Weights of a small masked image model.
Training: soap at rate 0.0016, 18000 steps, batches of 256.
Data: trained on made-up ball-and-stick molecule models, 23.6 epochs.
Rows from block 8 of a small masked image model, named by matrix and row number. Rows with one number belong to one channel. Each number is 500 + 50 x the weight over its row's rms, rounded and kept within 0 to 999. All counts start at 0. Numbers have three digits each.
After each channel's rows are labels from the 100 images, of 14848, where the channel reaches its highest value: "top examples" is what is common among them. Only what is clearly more common there than usual is listed. The data: made-up ball-and-stick molecule models. In brackets: how many of the 100, against the usual share in percent.
# c3: 3x3 conv (model.blocks.8.c3.weight, 176x176x3x3, each kernel summed), inputs 118-175
# c1: pointwise conv (model.blocks.8.c1.weight, 176x176x1x1), inputs 118-175

c3.54:462449467518493594380472521479537539509478534459508542452581406560531562472478491525472499577501482497570572446409486513517521494546539430443485489448416503545469472469505450
c1.54:497512529444586548481479445519483530508499484497453668556517440496512545540512534547479567540468544417498472507512485572557492492458641525466448503395498533493527461491532495
top examples: space-filling (78 vs 32.8)

c3.52:492540519460489487499362540456506434445487644520457576542501474309544488452523447441630559498633507506485464567486504574531490493488497551516413463421446499461466462537451480
c1.52:460507512535581603409465477478560488518500535481479490515395467448537530464468515428512468421486477546484502565455437555529481470446557424387480510451505600509482404548395523
top examples: dark backdrop (98 vs 49.3)

c3.165:551598485384480532425450480490417400521489592530539505592456487528507489479497469474493482496610550521478556440533513485324495476441493545463447595487483456568473489458490482
c1.165:484597494473487513426413494448540464457496612428466453580526515418563443426454524491486476510544469523461510444551505522474492463435486514515154481469523465508461507449450494
top examples: dark backdrop (100 vs 49.3)

c3.95:461563521435477504496495454421415452447514533479460492433595518521488598480459458512502507524481594505644490497519519489580460511535487464496449501520508572460518586390500435
c1.95:434465476470516484434568459466492412507458494436473501418533505458515566501497477537491461479439556515578533462503530488543465514514449428492509473519480473480503540498446441
top examples: dark backdrop (100 vs 49.3)

c3.171:534425545546495600490479553451475481483447577501488529527542582583503434501473497528471433472506525477580540446490494528445456521563534487423503491568481471518377625496678458
c1.171:465494541458512557538520491447464470433478463506474484588551493480504534502474500552468465522501507455557589427527472473541473430505482533489486543464534471501061507499503441
top examples: dark backdrop (100 vs 49.3)

c3.100:451561506402443554491506445549443518433525487518500521460539470475480527457493540461387528563549492480506481492444580487399524521541482503471569487472500520479494494540514484
c1.100:457465497454487487515526468534402461452502468479477510416460499567492445474512552512469543463582501494550494537475578465500497449499415666534500542495503577528517554473574507
top examples: dark backdrop (100 vs 49.3)

c3.64:472472491525518500468540488487461531522497499494453447502485473478468462582480480439624463448455367491493546470506508477565509469465524498579450457716651550497491361512492499
c1.64:523479507497521480556486447504477513514499493501516445504504478467483537512509473473556505512513487592502497511519515523525500488573478500499385496573545534498510373493484501
top examples: space-filling (98 vs 32.8); balls: three (49 vs 9.8)

c3.44:486447529567514547534504338516411489526516497441462521479531508518490411490513480541458488344485501445578524604467352448482513476360500492562618513327433523435474432481519481
c1.44:546446419454503532423537508522538503490509471436419401491493495488470496471517503471446532446466460442515492516510340463507489492501505497436496562465496561483508468499530469
top examples: small balls on sticks (87 vs 33.2); yellow ball (66 vs 41.3); balls: twelve (47 vs 10.5)

c3.105:528513550533520559497541419512481497531520504437544418515489448570510459521487491460466536361481486424531513494536373383431459521405453445584510520359377580454418493488498562
c1.105:518484436541481519473519489540506517483532434437506484494506440526503491605497469465487510432425463483513504503488395464472506505413590524531450507377408498491518563513546487
top examples: small balls on sticks (87 vs 33.2); balls: twelve (27 vs 10.5)

c3.123:525529591526500589572468618515488489494472543545432551566568552508481388547588550514491501484473438488408432493496497424540601538494448471459493501472496487605367476453475546
c1.123:584531556508504167580473466476487505539428511520434572553540527464424554549534507539443435560476433516476505419456581480481478473480407526526520480493460439557485454489481503
top examples: dark backdrop (100 vs 49.3)

c3.63:518551520460528496461489511455550519519520491514461493637544516516446478525563466468586444535538446443520510477429505542513536612457559597509511538542515516630530412478483521
c1.63:484521512489547592486470501504533508496499460495414443601534496530445409544547515524502594496553411498527537515441482481528467532499545626566402519477569511529531561478573549
top examples: dark backdrop (100 vs 49.3)

c3.168:525574471537481459566452499432552486455458517530446443599491556522538510515534513434608517521461482524525477477505491594512493466514469604510518501525434475540586510498563522
c1.168:398507524520491460553416556490489490463477485505481452557478507500524551504519510470542522557491525528503508531510592572505500491474546571522557499562120536510504489507518494
top examples: dark backdrop (100 vs 49.3)

c3.146:528532542491444509538400454427451515512522477503436486487455404451490535473494491497529504503472621408545458572470522580499512575428437529396482525483569481563414625465505494
c1.146:446508511518517511421427467486419477534526513499410521510424499527552631519503497552222537542490526454488473543485548613484481537433418524466454472496520396579487389488483509
top examples: space-filling (100 vs 32.8); balls: three (63 vs 9.8)

c3.106:455526448533503424511542465539481500468470488524486487475412505514476505542555486515570488535474485488494474431514493528486444581477498484425449310416484473537484527499500426
c1.106:479492470497526446414473473538551500544531469517413496442470495454495464497505495471490461481557440450436529413473407498473494518471504447468417441467523502511509459498515494
top examples: space-filling (84 vs 32.8)

c3.6:571513492535501491530543506447523513472508436526465672389353439480503493524496565497501491441505538432484469457603496467497448503456517525397497520414439565490460486504513518
c1.6:480503495499453535455485565485489485521493482481563633506517471526512426496504478487499532482538479411529479433484498430504477489526506538511479501466510537500511541502558490
top examples: dark backdrop (100 vs 49.3); space-filling (97 vs 32.8)

c3.107:518646594462446584471487491420490519542530547493482480766543532399482483463486508536485490493480552478545570529529504480605538514538512489506545478480494412470590569605527465
c1.107:509578521458522530457493498504475478550576524467483462745566502436553470511521570498514457546529492493493564520551478558545528436576493556482464504490500449499555504595596538
top examples: dark backdrop (100 vs 49.3)

c3.3:467474437506518514499600464522489493518565477509489507537489449441514432468481482462433450461527594477522462697388542584499534513709451401495525552483450502463467605454471502
c1.3:480500553484479522539521466529492530532491479466579392518501510509488418512507525450433524458553486513495497534468425462507526536535390497396489506456536402479484545496561518
top examples: balls: three (27 vs 9.8)

c3.130:479536537456612422461530583522395530381538529450507502513538509482398485408499537513478461567415475550532483488372509455478584558533523394514523545483499454549518470515568549
c1.130:474521472490551524465521543547479525096565462426492532527494531468389513452485619455500489536432482528504472468413457497489513499488552469506494503469523524525509442522517544
top examples: space-filling (75 vs 32.8)

c3.59:529497486446392564437497446505464515532522472532433632544500508493515506491501518558598540563547536419507466518528609546421524492471499553433451485594644507499424407486459490
c1.59:459492517468457557477468422483495524547507507511444543557504493537562542452502506544624588515544437587559452594543589457485520483464534528507452476544640505549523368509454466
top examples: dark backdrop (100 vs 49.3)

c3.115:461502538444547458502570494515493571507460543541511536458417449449377431467507499508406467523452516509494510674439395538477499510491515527451503562481498465452516478519477529
c1.115:533503462464515560434529442496495525527535517494368482548476463452430500489510495499433600506498464504504467542454396498448534509527439533485476544600516523506477445516459541
top examples: balls: five (25 vs 9.9)

c3.119:500395460541522456590516527529517532492529502473479493676610479425472517501444485485542442615502528560502470531460503546532478534614536577400490484616559572482551519505545494
c1.119:501183505493512500465530518509490505515506508534455467617502506490531463477469486492519487557530585474485518489492473572489509509596530565453411511523562485522496482516500481
top examples: dark backdrop (100 vs 49.3); space-filling (63 vs 32.8)

c3.74:520484485445480461449521510375532500461614480498501503560489489439492493462498411526489444526690555535454391472484444497525387464508506428494489545520460534499498463465605471
c1.74:453490502477517468412530481458516501427543552500519458463504458515523507466535459512498503535560501498559399498414501464566402473523519613562501530502495599486472494477611431
top examples: dark backdrop (100 vs 49.3)